A small multi-label image tagger, trained from scratch.
Model: 9.18M parameters, 32-pixel images, arch vit, norm layernorm, activation swiglu, patch size [4, 4], layers 12, width 256.
Data: trained on small renderings of single solids in any pose, 395000 training examples, 3.6 epochs.
Rows from block 7, named by matrix and row number. Rows with one number belong to one neuron. Each number is 128 + 32 x the weight over its row's rms, rounded and kept within 0 to 255. All counts start at 0. Numbers have three digits each. After the name is the row's rms in percent of the matrix's.
# gate: MLP gate (model.blocks.7.mlp.gate.weight, 672x256), inputs 64-127
# fc1: MLP up (model.blocks.7.mlp.fc1.weight, 672x256), inputs 64-127
# fc2: MLP down (model.blocks.7.mlp.fc2.weight, 256x672, transposed), outputs 64-127
gate.576 101:111119168150125152072111111124158097172176137137130117120109139119137096148115070107128166154145127138120135140078075108129122136158096167143092133148104139110154191114116155136135138116181166
fc1.576 104:164096190127162127165118104150180160188117123166099142081089135092125115192111148143157171131116109112157142067155150094153217140138136077095112102080080110147109157125137117177154082164146144
fc2.576 108:129126133135099158152161176120150120096146170142124064135058128141070132139072128122140133140160135128130117168132070139113122143115094067132114058103109149118191126173097137166112158068153163
gate.577 101:110096162164110081087169142109105086116163187144118103132114177146059150112161179117103154105093122132078164131153145148140121162107161159152131166128100153033135074077079165142165144113121170
fc1.577 096:091145160144167092123110148126221089149164146134109127143131074154091151082083153120070148144109015208112120160128143126120191097117114128116114085169098112102145121115167152138163097095128147
fc2.577 089:174158127055118124099114101153146129088178182167141158155114096089153131225149115143130053077140115152110176124076109082091143190112102060118158134149170157204114134161077145131143162133198152
gate.578 095:093187160145079127108113084118186162090132158157114099102131125131164110083141107203143090140107057079106164116122097039128075144108134129114126158163084138138154146067071113083133150120154128
fc1.578 094:131218156102177148094160172129110125130089146078126087182115152102113154158194111107113129167165138145181118117099070118126129126116082120116084172133117066141122134140146113115105094126126098
fc2.578 095:166146143128175144140104119134168122132160139138210124170146121127105174119100118118170086095119153120095076100084152149157092172142135077123146171169109100158111106124120126081132130129111096
gate.579 100:110132161188113132145178125149152062109139119132141031146125122112123084147154175080099144150162136063110170152136053067112043121151080151109153143111134179123170090138099137085169143090117127
fc1.579 097:139132091136141141104120184150080143147170175098111113175136102119165097151182126151090123179174111125137132166134082152197085122124104148137132179134125085131171109177112091102077087232142102
fc2.579 102:104049131173177120140082135100093117175104137114124148120187099117164094112115084174154109141050139168106141129081130123146130118155132115120101096093119144138129122159123140168173128179148046
gate.580 099:087117124082045127122167158093134091114145133149058155121102185151189155130119106153091105113094141116147139126132141097146132078126047130105189128165135106138119177104128110103136182209129050
fc1.580 096:136127150126142132102148129125144165181135187121127131106073130153078081155137169118132102130073158054099132116088171159135181136105112144180150127155119139161061083115118090088111195123125140
fc2.580 096:145141098170101123144124144089130114083152164177123125181076093122108112145131195102095067145106160137123114148123100104126083107097098136163138147128113107123121081154141097134097081076103110
gate.581 105:087132110077116082117153178105147189135142083100033168147164164116170140159129133152100085151156129120130130102162090137182141120146098166173225070085143133136187142080092114120117134104140126
fc1.581 099:156129108157153135119101102134149103091092123167154108088151162079128109133093129150173203127149158119102122117126087130113074188089145119127167160118142162106136111111169164149138112059153064
fc2.581 099:111113114127143111099112136126092102155135124113144096112151149173170087171072168137129139160127071116129074129170124130128140082133185137109101107154106083151150102160085111121109081109118137
gate.582 095:113129177086159053164129120152128149093141120127122137093172081148147095136145140117121169078077118096130153130126114161067117110172111113119143082076144163133136097108082193177085148132185161
fc1.582 095:122132117103098090164090117097137106162062085179075143126059123212154160096133040154110122126091130042126180124115101117187130111164148047158162138075100145108147148192134110111126151171141118
fc2.582 100:085162138096093187106093125059133129094114115140149107114111099117100123183119083154140166151070104199154114166052121139119108063077077091146118146096149113152177166160122169151120139142160091
gate.583 099:083141107137131071154119129133089125149146090156095103132093059138107179117137143105178099154121116111146144128073123103129118171069195069148126106180175174066112094086125156101157128126150100
fc1.583 098:140135130137111154146143118183154189144120098098175094126148085159175048115194155148098207125094148139119106145129152086142097134121136112127114156103118145100145071187129091159160129155086090
fc2.583 105:122139132123098072112079143106106154132093141134140122079088077117095137141146119057120128147102106132132046105147129092115108113140068091129173144137141078070124180098103118131162133117096118
gate.584 101:085128146156128144146163102172110111136192090128157123121123068131117164153168137093135162087132088081138117129097174125072106138117155163106107117127131153095106156141169129063129118176105130
fc1.584 114:159150174119131049093117162173158133180087135083129149103170074156105143100130148130107135107178107116208138151081112099141105121194173095121128111108123121116108225136136137146145094088129107
fc2.584 097:154133121135126195116130142079159103154137104141132036139133136118147162189137173155173115136128136123061141131115149137114136166121136168107073159135092123133049083077146128157112103134119137
gate.585 096:168170103113164044146095092132098147078091150045196124136056140121125170094137141157100149138129118135126142156116129105144102106060103078101184141111179095127213105076157084123130089145118141
fc1.585 090:074109141126123165114194126163112118133092148109137093091101149101050138129085150095156124142130071160102120106124114088121111088099113155137152126135106168129171189103145166094056166138170160
fc2.585 105:139106138097158126176090128135136124150202099174174153120141109117101157131105110101096163173155137130147148119141163143114175116079170181139088174152142124124227178114062135147193146206137149
gate.586 096:109126161066090080153115111136132124081097128151151145111112098076151168134109148064180144184121099081148136147121117091106142146223107124132090126124163117153116123133114163093093112109109079
fc1.586 098:143097140057056123146139097094118114107138081100117153195121092079172150103147154094140093143148079104141117176080082119151115100184182138176129113146115110152092104174155135185183184092154133
fc2.586 104:020105151168119137105136173145088157164093133168136092116094137124157098172065137118121171158117154140101161168181134119100146110172158146097147136135146092098147147093145135136124152166128088
gate.587 098:075099172210144134131104139162108174098157165139167119074121166122114190143084118146095125170163084128102144154121138163131181131106133155157092112128109107141142104090085142113060112113157140
fc1.587 099:108116133077141113108049114174105164130110163123142055124093117149128160093160114186154131133149166160112058111151125112145161121166088206100071149120096103090108101122112183147149187123128134
fc2.587 100:162079229130085102119154092156190084125140153061116134141152175099152188105140158124142076174140115103105136137122114053093064083159137148170110119090130137081118111095134135120100161085156091
gate.588 101:132143079146168107133113054135132139102115145125096078202098189127111163122114138178119184111154141043135143168131177126119154116154030106125167154171122203108100101146136087110114142130132171
fc1.588 097:119098113138188126157142133154090115169123170078140119152094161113128111078074070152154095117087111121109135090147156116098167057163138164095116129108132114115154131124125124104123104113138114
fc2.588 094:109088153112156094148072110093129104143109128149168127101133168138073142090069106105108108046093096132200113109129106191108131139093115069206119086155080163123162093161105158139167128122122130
gate.589 101:108104099117119111145128135180078084130145067156140153164122139162085155144144159150147134197141120116087155129129148093081158120119123168071120148164131103110125126172089076149107101108174105
fc1.589 102:087122157125105116163131074120142095147129145142133140133117147099155072125145124147117153188050159118133091141120096134133151108099152125138121038075169101123148044160113141186078099164112113
fc2.589 101:107171172157107163129139167114128144139157073175134164120180081127121170065157086114085081105115131109158154129078205146118128112134132082069086150120115114093129134108114145078208108145134123
gate.590 097:128112105134120117112151150149131142103115150102111137103159150164076160160089148190146172129151152154142207123139068122156148090112107094114173129112131144086079125124076180136047167109122080
fc1.590 092:058135128140122064146142123175144157096095127132121154111179090112094091133141123102116048047112151110112111120119101139127165112136102080147127125177095094091110163203200092082164148140129115
fc2.590 108:140115164088123156117103151129162110123105100130114130095099106092193138118145108112113105119125126135131107117093124084073135064134156104110213135153072173098137115133107166074141098149126118
gate.591 098:142074180132074137113084167154147103139172094146141186146111178143105132073175144049082104136135157119185133118121122109147115107084083155164107152123122152073100127153135087057075162052191114
fc1.591 094:123116095079147148096121111086154141064077134146107102124086100121145143135137143147134113121107124135065116119132116135076089173071111107128150111138129074085120121146146082112130171159143151
fc2.591 096:149158117134189148095108145152087126088124124106146154101088053142168132126126144090172115114139106102148109123144093084127142129146173140135140105102068096103122108168121103159114165125158117
gate.592 103:116124138129108116075164141164169125180138142180107140085087131085167076087112127090122080109128080107092091136083114134115163130189145157149118158075099211120089093135122137118157156115146133
fc1.592 111:058105145118137118093138125105142140167120087105144137154100139105095129175116097141117109188103102069113093127127154161101107119096111154166096067083126128087183196129113129096106157127118138
fc2.592 108:149131135131124146118156123125105079119139168170065141057062168097151158125135134133182092125088093127129172105148152160188170147150144128072110115109124052144161117143095082204116170142159155
gate.593 103:111139082112150108135146129189132177058095082123127107110079133135127091159108116122220124090138084117083133150124192117169110110108109079137121126141116184116224154085146141068103088164120118
fc1.593 096:149126159147111114140129113144159083105103131142076140127127098105136118156068148108142163153087100114163188147103166138168170130209133061084122118154115182137108135138145071133119102134184172
fc2.593 098:156147135085087201183125079108113117147120144151136120147125105111179113169073053109098127125226142093088104107127155094102120130075127120121093160118149179062071134127128114097140107123106158
gate.594 095:074085136113143135105077139169072067128132076119082071101117093151109102147116151123089083130184080074055141080091108112064109101147167131148085150116142096076110186148161161162108163092110139
fc1.594 097:135159171130103167078143147091142150114171119090147122137123085132068107166187121151095118158154170076076133128126173154136162106070193120108091102088120103131080146135134051120097143082100099
fc2.594 095:035175138107158099150179157081112119146119175148093133131133114162101155100169135058151185148151076110134139111072146136103099102140125117144107124093142189120109089120092139106107121105150135
gate.595 106:059135133160147121174175144096081068148123147086113133143125098162071161146125158136136145148128146162100143140166094108119151139140108134105118096155079148090099126088113138123153087110077056
fc1.595 106:139123111111120173121175119126166120147092131142095192115113156120156106193138158060108091171095141038122186077110049079100117140106156118147153086123142162112119142078121163113141122083136175
fc2.595 104:136127127119089134163127136083111079071115123164096089158148183089102139126180096151101147141041191153157145123150146198043113124163183114120139088118110164091178166055126077126090111132092191
gate.596 097:128131114158114138085170229091089149089134056208147134107176113068100159207170120116140078144129182175119113153141096144120189104050127088095132129148146128081123108159099116170148100104152132
fc1.596 092:119113079146136138181130107196143098128074110104094157145138150090093101189152168147092186156101138107098113134083146084094156116112082134180107134164097134168096150159115166156097106114150173
fc2.596 095:199113156183157109129121126123115152163168153090105133109122178145076127158115150127097109134137130172078085176093186133163179111076105098117082121147077125112169134142153112094129152165190114
gate.597 093:071167112135176147120141112104167141104169110145145138045084143141164161136187095105115092128104118085099202205146101125107189104171173134108167131147133140151115135124123149158132168128215153
fc1.597 098:153107193118137128117130146155161117139094143119139132171194124111156142128157201137128195096033136092170071141114060130113126048135158094150140110078115088177097126102119107085099125164157157
fc2.597 103:071118165085088206096139143145080093129138091138134137090110110137083152159117150165110112114092146080134161137097091138139177132120092163162094210109158223095189100095123191090131159103092168
gate.598 101:137118091124153132132140117103140155121145149083081104096097156156125122174125183120115085099133107089122105099123151106183223096122072149099121158115086108157146117132158125100215174167195115
fc1.598 095:132133161104136095112173146158130105117097131079099195125076133107121155158090094122136156134183153135120095105123134106143125166126108127082135136140187116102161123144173126136087141119103096
fc2.598 100:105151118099163159107195142103117096085097100180170127087071130153157120142164127156089148152157093136082137144145074103125084103143142169123147088069129147140151112117150226195109158120096116
gate.599 104:135142086116106174138130134123162145115080132119151107132168117161188119116147149141154108084121119109137174113140110114093065133145149079123162122196089162098119184126109120166075139152161108
fc1.599 103:159090162090226115136147116100171131196101059167107172159087142144115103120135119145171178198122163085098116140108102152178117029146145146134053138082125157151163130086200113118135104099174091
fc2.599 098:226074137106155116113155119139159118148130118102087117165087169164151113125126153190156169109134161134124157155147097108154119135121130142163128116144089118107127134109088061150166187116150068
gate.600 104:116120152190103128142088122151137150050090097098154152148140158084143076115155107075176114084113118082057076098144144144116085158145083177105157121149128068173154126064134080123141122099111091
fc1.600 105:133136143162172114128177064133093113211146158147163131167122075130142161079146109113149133125128122114067151169112139112111141071165128163114116109090145103083145141147126108040066154117132114
fc2.600 102:092159116172061106134124113105109109162101084107130117092145119141174091152141126228135100123097101111152133183141068085096135155111098169122126106190134124096152128089105110131128072151157117
gate.601 108:074127143148151123130081145106079098141156108121112095143167177104114110135147166159137129127161154148138117099125108091138147156126107137102106143102130061115168163086177120129148080135189143
fc1.601 099:136109121182056043099121214119087159080147166150170105138177078142137128184143111104115146072117148139076170185150123123134073121164192135151123114164147150082115118108105132166150099169132135
fc2.601 099:095201135193126145091118165126133145116121150112111117184123123084158123124157116127132119090088099095121075144076166119104118128165130212140126109159136177090099180079128094135110147117155065
gate.602 104:154086122090089058151141157178177219138082097095159166160161079157082148131137135128098187083129164143144100192113194174161071144101113124099136137108137114101121155073171060149143142121126126
fc1.602 100:073135096166111124123132100136142141138111064120115140127099110127144092098130091099161133124173177129150150090172163111114107134153137083104121109076145080186121150088089136208135106146106087
fc2.602 100:127111114078139096128155155109131141141107160117089149127112118151094112162140106124158102103121121172114152104178106136151131086184151123144138131069139106171120151102129116087084153120155123
gate.603 104:137147166116093134132130045142186127134126144073066105099171129087122139151117072129143093164088150094160150170147091085126214141091113173114112089104142096114185136100128093163156129141141140
fc1.603 098:124141136104094125107151104131122169137105213114070171135142147090143110133108109165099160132105124133180128087130140132115146164095097085140084137099147123111184170111104096047115126101104122
fc2.603 094:115126158183110136136092093119095141149106142177187184117156134122040170136128074090125094102073152101140153117147178091115104144189115138081132164144145090169098151119150153087113134090107145
gate.604 092:152110133136086103166076119162160061118138146110125146091172167095093188177090124103146123155143099137125147143126098123096149108133127151101118114123119081096146157113064096131073107045126136
fc1.604 101:138174143147137167098142087069160128201167116136135100104153121120114052135100107130136174147147085128148092103122133166166123174137190124191097070116142120105112086146089095145132125069148149
fc2.604 098:142112145131137181166103065147136110140170154182058100187162222147118142173102166138117100131151152113137114075131076139114116082130165119146194123096172169156146111131091105044074169130133118
gate.605 101:177193151091145129118174103131067195120073162146163105172137150134099159155106107107098176173113132102105117159091111160145114153111166156118139163127116081156095137084130144106159078127194132
fc1.605 109:178110150149093141135159174122152095106107175092076145110135088117133174186154099094086178146088131117091148119106140155163131115176111091113154165165140106064092128146151095127154131098169087
fc2.605 096:113193185111163152106130171139146143136181072195141072156118152130128132195086173174162099104124101133119119151133115157110151110138136173177119089100139128114129146161103120098101155141094105
gate.606 106:138157112138135109156111118161122147155113131094093182148099097130131122183146158139092070107126063164122202168128175096067126152139097110138111151162133204129120096174162166085123156113173111
fc1.606 097:120098147134094092159123052129157127080085139118098124119169095078131132061118103129140159146128131084132112112142139099090072137078036085194123096107090125118180139147132133162116134093092156
fc2.606 099:119078119119186139058151106121165130111090145109156197155159114090149132170118172112061150159102162121142096154117111133110167158103111157166112156159104047187101146128159164226140099104158189
gate.607 099:108118155097086085120072150165116109173152143166126101111117125174104194110151099060108168138155115154110165158109086107130092122145120088121137068139106120078039144114169123161102097171077159
fc1.607 097:086124122148138143121140107135164115154127079203084164120113151138166133139140108160151174122117122093151097140098095090123159154137119119176099132133121087113086124100181185131069080127169154
fc2.607 093:133129101127128167148138158168084148152118146118144138082077161135077134100086127174149174147136098211172143151110145181177093188088089136157121137101181098089148102131111153118123182131176126
gate.608 096:117106114198153161091126136171135119141122120132117199088086169056066078109132075081122144126167082106090147131140135100149164124162141177070097134106136136079098088106096117116153143177107158
fc1.608 098:123098164148139197103134188165186073114124108109126129092111122137098137125073179151110106130099106086108144129123127142132111129082126176114154150107128062119182118113174113123070138151127074
fc2.608 096:107097112168112124108151120133076165130145091156105165157112104075051099163160111093155182138105113101152184084069104127116123134162099108166145159103191087128126190124178147107137112166122149
gate.609 102:159123136121091123163161092093115158138143066113120152128113073115127171175120169145171085153177112117091140135211127156163112194116130108142191110130104093135166151070080096158083144196093107
fc1.609 100:120074151168125110118120086130161094135135118122164096124171168167139127119148119147138159120136137124108051099110150133165148080116102167144088038102180108101074105134113118105106128110120108
fc2.609 096:152108103106080133118146102195110104174124150109179126131127106100114175077150095132164129144114111125130081142158157177183116170140208058119131110132107170145137099098059085122177112149158143
gate.610 101:094140155109137181149143120106109089134147153143111140141133146120154103139090113196150079151154143192177101123134106112154161048153154115124152143116123071102140094023096110071148162102156202
fc1.610 104:094113099170149106109109098135182087121082069132168128183141153116172086135102140129148179207098101068137151167158107147137150082142196144218156163143162115121183083089140142145144102175081093
fc2.610 100:130147056153206112140126138126160196115122122158138117157093103146073131107129106143195114116105147160140171152139124134138094104117142068082061101158106148116139076146109115100123154183134093
gate.611 090:140110121138129159127165166159114114135139109138130174197156082152169091138139098077187122153228154167180108168199099155145088082088146179122135118084145160146168089148112115110131100095194147
fc1.611 094:130061106085191073195116163030087120183131158114130150141174139069112148180110128098139143112167138060125085173196156083145100129102165136130123082057111145151130069133133151121088114119147098
fc2.611 099:104151012167075128142139153110151115160148099180119053151130146149104173146134153123087178177174132152130148123120082101146094110105084118160138085082110133137103118121103120074200128160107139
gate.612 105:142098087142093096161125160171160155177091134153161102149134171139194141142100124135091193119117134097086123131130174093135114120105212139114177121135159160122132130112120126186123125068157044
fc1.612 105:146170175151129138167124124102119200155143183134105160093143124130146107169103188087135112156130112131089116139111120135093121128167135131160156097122192170123217125138105158065120113132121125
fc2.612 103:156148095143110133120160128149125138169105194170098107116075127162135110108119117140122139120069092104090133123120116178158092103172105139092137104148132176077063104132124116089141168140128165
gate.613 097:084177133147109148126126104117089110089128183154149106090098189112144077166165138201141103194145125062174116104071145122149139135145097154082119107133070101138108120148090140181127087048145106
fc1.613 095:101129109178096120175165139112137111134118146132114139073209104157127132162154115071124142143074071109070082078176121114092129098178168152119082154099129125115075154181145124153179115143164092
fc2.613 088:102147135170125120146109108079172194142103125105096163140103122133085109108137122080135107108102147136136154142132190097142142071119119140119092073164106152138167086114070130156066142130128132
gate.614 092:097154099132148163175107093116113085135128080136116102136140106129180130097109170168172128139133122135178126153113138093071116077097134139160124110084194130066181156095092087150138107170127087
fc1.614 094:125128101051120172075145166092096133086087069127127153076120120139110104137122177109100117127133138128121136156134099112130094138159150163157105133114118065133146116194176111130156169151139132
fc2.614 104:159170116116124133096103106102150173129109133137105139148107126178133179144098115101131139112124181151095091181076134164110162046126077160164144163195152131101075129169153126130126082091181132
gate.615 094:090116152159077101075084141126122113139161164106150112184136124111123133065146128172079213142139151209102085121170196142117157039136101104113122120111151139103099113157116149116113103141122090
fc1.615 106:115080131138111138125138107116136118148134103065143114071084134130183117114151076129157194141072115078144119117157192088191120109140168125162140128078114139098188131111129145084158115112132121
fc2.615 100:142183135123137177147104149097131128156190132172121087173185121076148117151128091117134121105169098166092133078141075150091153153110142177113087145105155165148107105097165107154145128180134157
gate.616 101:108122108127167110152094171153142138105170081171128214071093146144113151094082137095177161169157117180115140094092078119145101091185134166170119101137158144158120083177135114088125149169188143
fc1.616 102:143070128149170170148118111113147209073134075099166122078089037142161068134127160122090138116107121123158058137166102159137171161163127120164161100159130107159188174093084149148080076130173090
fc2.616 098:174077181092110119123077124146112131072137148156108084111121124170053140110119109128161136172149074175102164098138073094102186155099171152156083110089103195170090085101219178156219060150105095
gate.617 101:138169113143126122106182127154093110142158202132125094122103125137099098144076157137154080137101130107198109133115103108139163105093168169151113108160128062139140108072062060075133127069125108
fc1.617 101:075115145165094077141187151129134124099034106117116127126095113168110084158093097175122092139132101132137152163122100141140158104133126166111086197084163105171107111091076120135153127067104169
fc2.617 104:086109137114178123160092139153184180147157111135110164108166133105108119137135100169148107150150228152132085138144137156147109075160178110149186120094089108112131130103062122107148123101096143
gate.618 098:142148025118100135160130132083095139136162083134132113098158138130132056079188151137138103124132106167105120142087147137076131099119120150103174154136107147164106108153110145132120149139128143
fc1.618 100:184153104107162130105152126094120084140165083134152135134142155180145135185138097120162133027169153110125158119102149142159085175108137168073126108156086129183102205114172139080159122093111146
fc2.618 101:063152179140154046099191129120129132099151103152155127138144162093125114114170152153156120084100095097073129115112116114141099166115107103098140144126074128099165113142101105095030095134131125
gate.619 094:144109106151143174131133125148092093179142079168157092133089063155111140172179149117129150112162163078144122117114093110148133144187090101093043097145109127121181114141138160110159148118116157
fc1.619 098:139103116108088129129155091124142130093121125159056174147144177112126145153123120148145171126100113105127190095110143144109153126136113103099124098166099086151122035150096164139122154116083089
fc2.619 098:165120121166104060114145160194131102116111138161176056054124117093153135109138106147144143146103146107107088134085162072133150131143153122152092099085092122163154125145094136196067118121100142
gate.620 090:179117077107109168134075102197157132127139087139138093096134100115159172146164129153128130068113160184140119144117090144132105096122098081087130194155114116094125082134118143068112134161074157
fc1.620 102:147115155179112138121167147087161098162141114099116199102123126170163107089160136203102143126075115125133100118120092051135074133122099095193169110163080148114121096107145124129113066130107148
fc2.620 104:150155102158124105172131036143100128086142162159105152092142130173150106130182084095141115107103111095115134111081107090136155171116104179118140128116090155055106117118099148143152189148110183
gate.621 098:154093068123194156155125087140116151095157159108102102154117076104143188149189145077137119141083132157083108183120062121106132131109137078138153164112092104105117130139096167102118128114137117
fc1.621 098:177142138102116095060143079140141204180080111168102121169062112129135126142141169208128102173179125136080122131108205120162138140148172143146121099103117065133139083076179134115090193112169184
fc2.621 103:158114171113137145063139142128122204130140097106168107082112127104137125185154196141143120149135135135095183199113144109159099100129166100107140132160142134151167131120129109163191089167110095
gate.622 096:155124112129134129117128103135125098126067122141147115067123216111122079146098107137130129148059112113121131150119158119054105070148181067142106160093176119047111159113095088043195127133179148
fc1.622 094:155047110126150092119088105087158141103133133077130143150140104074116107176116140085116150152158183068103092107087080136079147088084109130134099105154118066126156143090130107112113165092149150
fc2.622 100:153165156127151082077110143110100146108159095143120087131086172093146146104109151104155164136150109178177160128148133147113145081161089156128111132172067160147150135100114098157155150139145172
gate.623 101:140091124139189070147142094094111111101166149110119090102093112155153157202160167117191171131119149106154134088146161122113147099196153119132117155098147089136137107172097153050114149097081140
fc1.623 099:119105157182167108063130133092117231132124130106194100111122145121136092138119143139094186162117111124124096083160138120112172085140106148130185112099210124157136110144080152133104080114137118
fc2.623 091:128165190104136139125135168073178121177169141181147153158167093105164120023142156178142144124165128103081111177151134136127119146163079075139167125184142156135139134123104137092148148068108167
gate.624 086:165103103128139197144144139128121106117112131134133132073098164126137150146117167129160139144096118151070149156153104123121123105142150143158141124113122130135157187102155191039118089170124067
fc1.624 101:064142065110132129103142111220111154095099112132139173162123136151121183098111118072142095123081198125110174120102134149078151158113144105172134147166161040140137138095155109104165136146128159
fc2.624 089:114091152089139106093068061070142068129119128124050155147154159108117126150156166164137141121174115113148148154085134111066150121162116158153124132091163143181162135080094147062167158152115079
gate.625 102:126071109119106150108165122130079134169117155160124044070141148119174108134121082100220150142142134150132090156106097128108116128173132150119136152128122160117217068092128057116158105143192147
fc1.625 094:114103105108102050157176115089180060073150126109139153116158124121109159080072098155112138146146155057120116122074136112079138124182145069130164159112118168075132129157135137122174100096132150
fc2.625 104:130144116136067119138141137096188101234130126112161102076101161086128109129114080148106160177098143080105179123136100087160108056140111104132123121163169153135108135131091170121086128099110142
gate.626 102:047059139088168129139166114141161124084130150129142202075127116076112187079172077087121126104116138148097116183136120100177138153150093117169172136137136080118138179170130170117085134110114191
fc1.626 102:119171090107112133158112116109129130103152209116136162074123075171141129146060125179107151119133061141103130139133096130139117136098121126126095127162130138135076063066140116111122155101149117
fc2.626 101:205120111138073176118180140104113170090169163107150056125099083110177145053092117124129140126102135147116112077127115149112122152130103088153055054101156161161100188134125035117150095181177175
gate.627 106:139155121101148095134065111106128194117113111115094137155113137092106126157058165138145196161119124061145047118089115059130127128174199139174179173082114134117155117127187201099100071133120175
fc1.627 106:078087101197135142129108155163147147115107149178126107152134132114143097068078123054125061137115119119117132108177143121080163098127152104135091109098090079059138113027161137162170091084105150
fc2.627 097:176053126106085156182129076153108085112157116197108090112178175179140121112105122167058149116119136077138139169186125090167132148123206123087086151159099124175150100170146093140103113118123134
gate.628 102:128109213172127078130118138147112170149133064112102198109109143125113085192154092137155152184149157095123120106082126099175111099120120084143095175088162165112159116134112158084156158145161081
fc1.628 108:160168103139130142172129102153139138136102083137163152146126101158145168152123168164126122127111163181126143136118164106150127130125104071110172132131100116114116140197144142177139109154195196
fc2.628 109:136159143135101105109158149131137157055092127150092150144160148145145171123166112133178119160112091145156106091103179048168068141119112092156159107056200205097080112084134125122124192098113062
gate.629 093:144134075078107133083096169171090207095152159154169074123152116123160125145164081137083172093101061143195123081108136129143139096110110130118134130167097110119133172158139173128142116133135015
fc1.629 099:104145087133144144150124124156150173164119142074176191148105148211114148088134139157176152177078084128090103069142108120041151114152152139088130142127083106119175141101101083168082120177069098
fc2.629 105:116119084129098132034143132130145109127167105093150107162148082086144181096099165120083159142127142174066125102145127106057090103172132118079124094102152119105139115119146135105160123099140166
gate.630 101:147152065154139058170136108129164155118137146123113145095183111113068122111094134090081173161109120155103147059151171082087182093107130175103145123156128123065065088180194128118160115149184129
fc1.630 095:120075161156162112103054168110105153115128136145083080163144069141179111140165099127154161198131089077070125128129144101122110150103102102112086141128081121184085069175133111133090090110183067
fc2.630 097:017149121131084143197150129084116123168130175139095180104173160141091153162162192106104167162108179125121138110078131103088134133107123125112141136152105145089131151132136142091094147146113129
gate.631 096:116093139158145109144146123164066118139081094168143096156073170102102095122152111090097099122121183084210137125118101127128120111134108174111146083180107135146134145153174141148169088100127144
fc1.631 098:076165131099141180033141061150127087123159167111129123097131036118111167101126159062124118076145149085135131152108118129136143168178140123178142158109091080146124081138140131152112131080078199
fc2.631 105:173158141099147153162105170063126197134109105098135151159151105108127183157166167136106174138136078148140122068128155118148124066095120144114101105188109088180152169139177084111184129142121092
gate.632 096:161140133146128101160145136131083124086090152127147162067094100132083108143058083140102148108188107103142129123110129146202162140106097127102090100075118099162062135152150126150191127108128129
fc1.632 101:111087087167131133102102102072100145116062152098134121097128102180155115138165143129121169160141153126143113041097108075170138135144142141127142107120152113112069126131096126076163107122130052
fc2.632 099:114152098089125114150147100184132176150130104113109161155134114097096183102140134112126070144112112141128107147172119090121161069146107152152131101158103079095163126116155116111131127087128136
gate.633 098:126136126176071138150127108133071103087147103077127104061174137074166147147139132097148087076084145168099118095156158094072134132122158095122189134112171129130173104162099131145145191124124125
fc1.633 104:155120159184165135150153126149150117097146140095188132143169113232203110093123170132076126110150114152133098157131157087090058140136069113105109155113123126103156178138096125126156064126121109
fc2.633 096:104102095118119148134137118164111121144132111116151144145124174111156106184079124154185105083123148152109112173112120112120067130097142088095090150123164039190138106134112088125090113149142150
gate.634 098:170166146107106152135157156150114149102128150097108104161095089108138162110105064106130162123085092091106163176174112132077115137149138137158095147168216116155114133120081105151167126098105107
fc1.634 098:147091107092133077138101059153116094093154107096161183133135181160115071103145120108110106097081166135141088077127130108097185171165069153096147130106091097111151157133194132094084200074166118
fc2.634 104:103124108138108132169125169139156081077099107063124159144114156107141095096131102116137084179137118080145145127125092131089153091185143132122124079168177184116131115185146141064093092175129125
gate.635 101:127135104146127113109111108174173146169107089173187117120094108092150167107183193135147130136058160191124138135139123111192081116126153182152118181120098168129115089168089134131156112066133105
fc1.635 095:121102131135172137121172134170135167147113186146096153141114136143148144102135101120146114089089093115090118159135123102137178117152096113136101182131126164167226130180127131147115096135115098
fc2.635 097:140066113119145157141149143104143128105123092088109110198107097140096152095063142158093131066081155138149140156098104077118079164157131139111103101156106189080119156159107109080100182144072180
gate.636 102:078187117104145149085125096126124121099092181113067115131143158202129157145152165107128139090172145134183169109095128134172113098098140127100106098197176098092171173216123139135082072146188113
fc1.636 103:180069081133158166127110085134158114119118146147192100097098113154167103142126088137148146077097138130080092172228138100133092050117081164085064194126096106161136128124105136040165128129118097
fc2.636 089:113142131101081158104189106077100140120114159122170159142121114115091109165121156121117111073132124098098123096112085158124077146130120122170136138172072145094225098081117145177169160169118110
gate.637 101:118070120127135143151140119099085155169111155105160117125134122081120174119134169109135098121101098098165187194084138126138067123096102101169121160088107161112169091149177166091127085190168097
fc1.637 097:204099189096109139126079107151137178128165106150100185065173116124113153144119120151119121125193193145119116086197152085156153193132160196121117109094105173131105153106094109132124154147170121
fc2.637 098:127119061151125162163147161114113149141108088103119137133121138090160148113164100156128135157117072206079156129093092130157090123172126088151153142145169197122084060120117122095098144173124123
gate.638 105:106138139142096132085102116052166106149123111099111153175137152121086149137143153118103122148160134192107098134156163145116199116165158085123088084073062166109074183127119121147201122148177086
fc1.638 097:103148138141078153138213107173075114094169135122077109156162101168153163139113105102130088086119077129095142098127130043108166175177122086087135124078101149111129162094148126159108136146147158
fc2.638 105:126144105093180139106122189115149117115113197124140058106137127149123106164158159160205140125184092077054136168142141151103101195103088170129122137151126102154146110092137108092155173121190097
gate.639 105:101117168140104132197149067191111143150135118096143155160098156155122138121167120152135153171132120091175136079152142141130087147151172129149147136136097143161156110085152122090035137089099121
fc1.639 105:142167145160124135098166108075176096159114130132088071121126151101137158150091111078131145104128176080147153109146166064111097122108147166120173168186081134130095141161133050193122111120138074
fc2.639 094:129152139129137089219104073105116089120071141128128097114080036091135166148136158093117141166121150175140121138157101164144139117164170127100163156168153158147203102145080122142133098164139195
gate.640 106:089175061184123136196165135133093110121121113087131156140075151155130178116126143133146157056066062097131172231101113170124085109138162079171168142096169164086094119109104142133151121139124136
fc1.640 105:158102111160169079108114203116162073178153130173118143111117130075097144150104085201098143171098131141097070100108146128117168164130140187130078192094204090120139104084157125173120197147140122
fc2.640 104:079116119139091114128150088187096093129169072098149125120147106142099136157137159107141153106100146050165136152102098124138067038137105132177108162156123094061113169145138132144139100100154093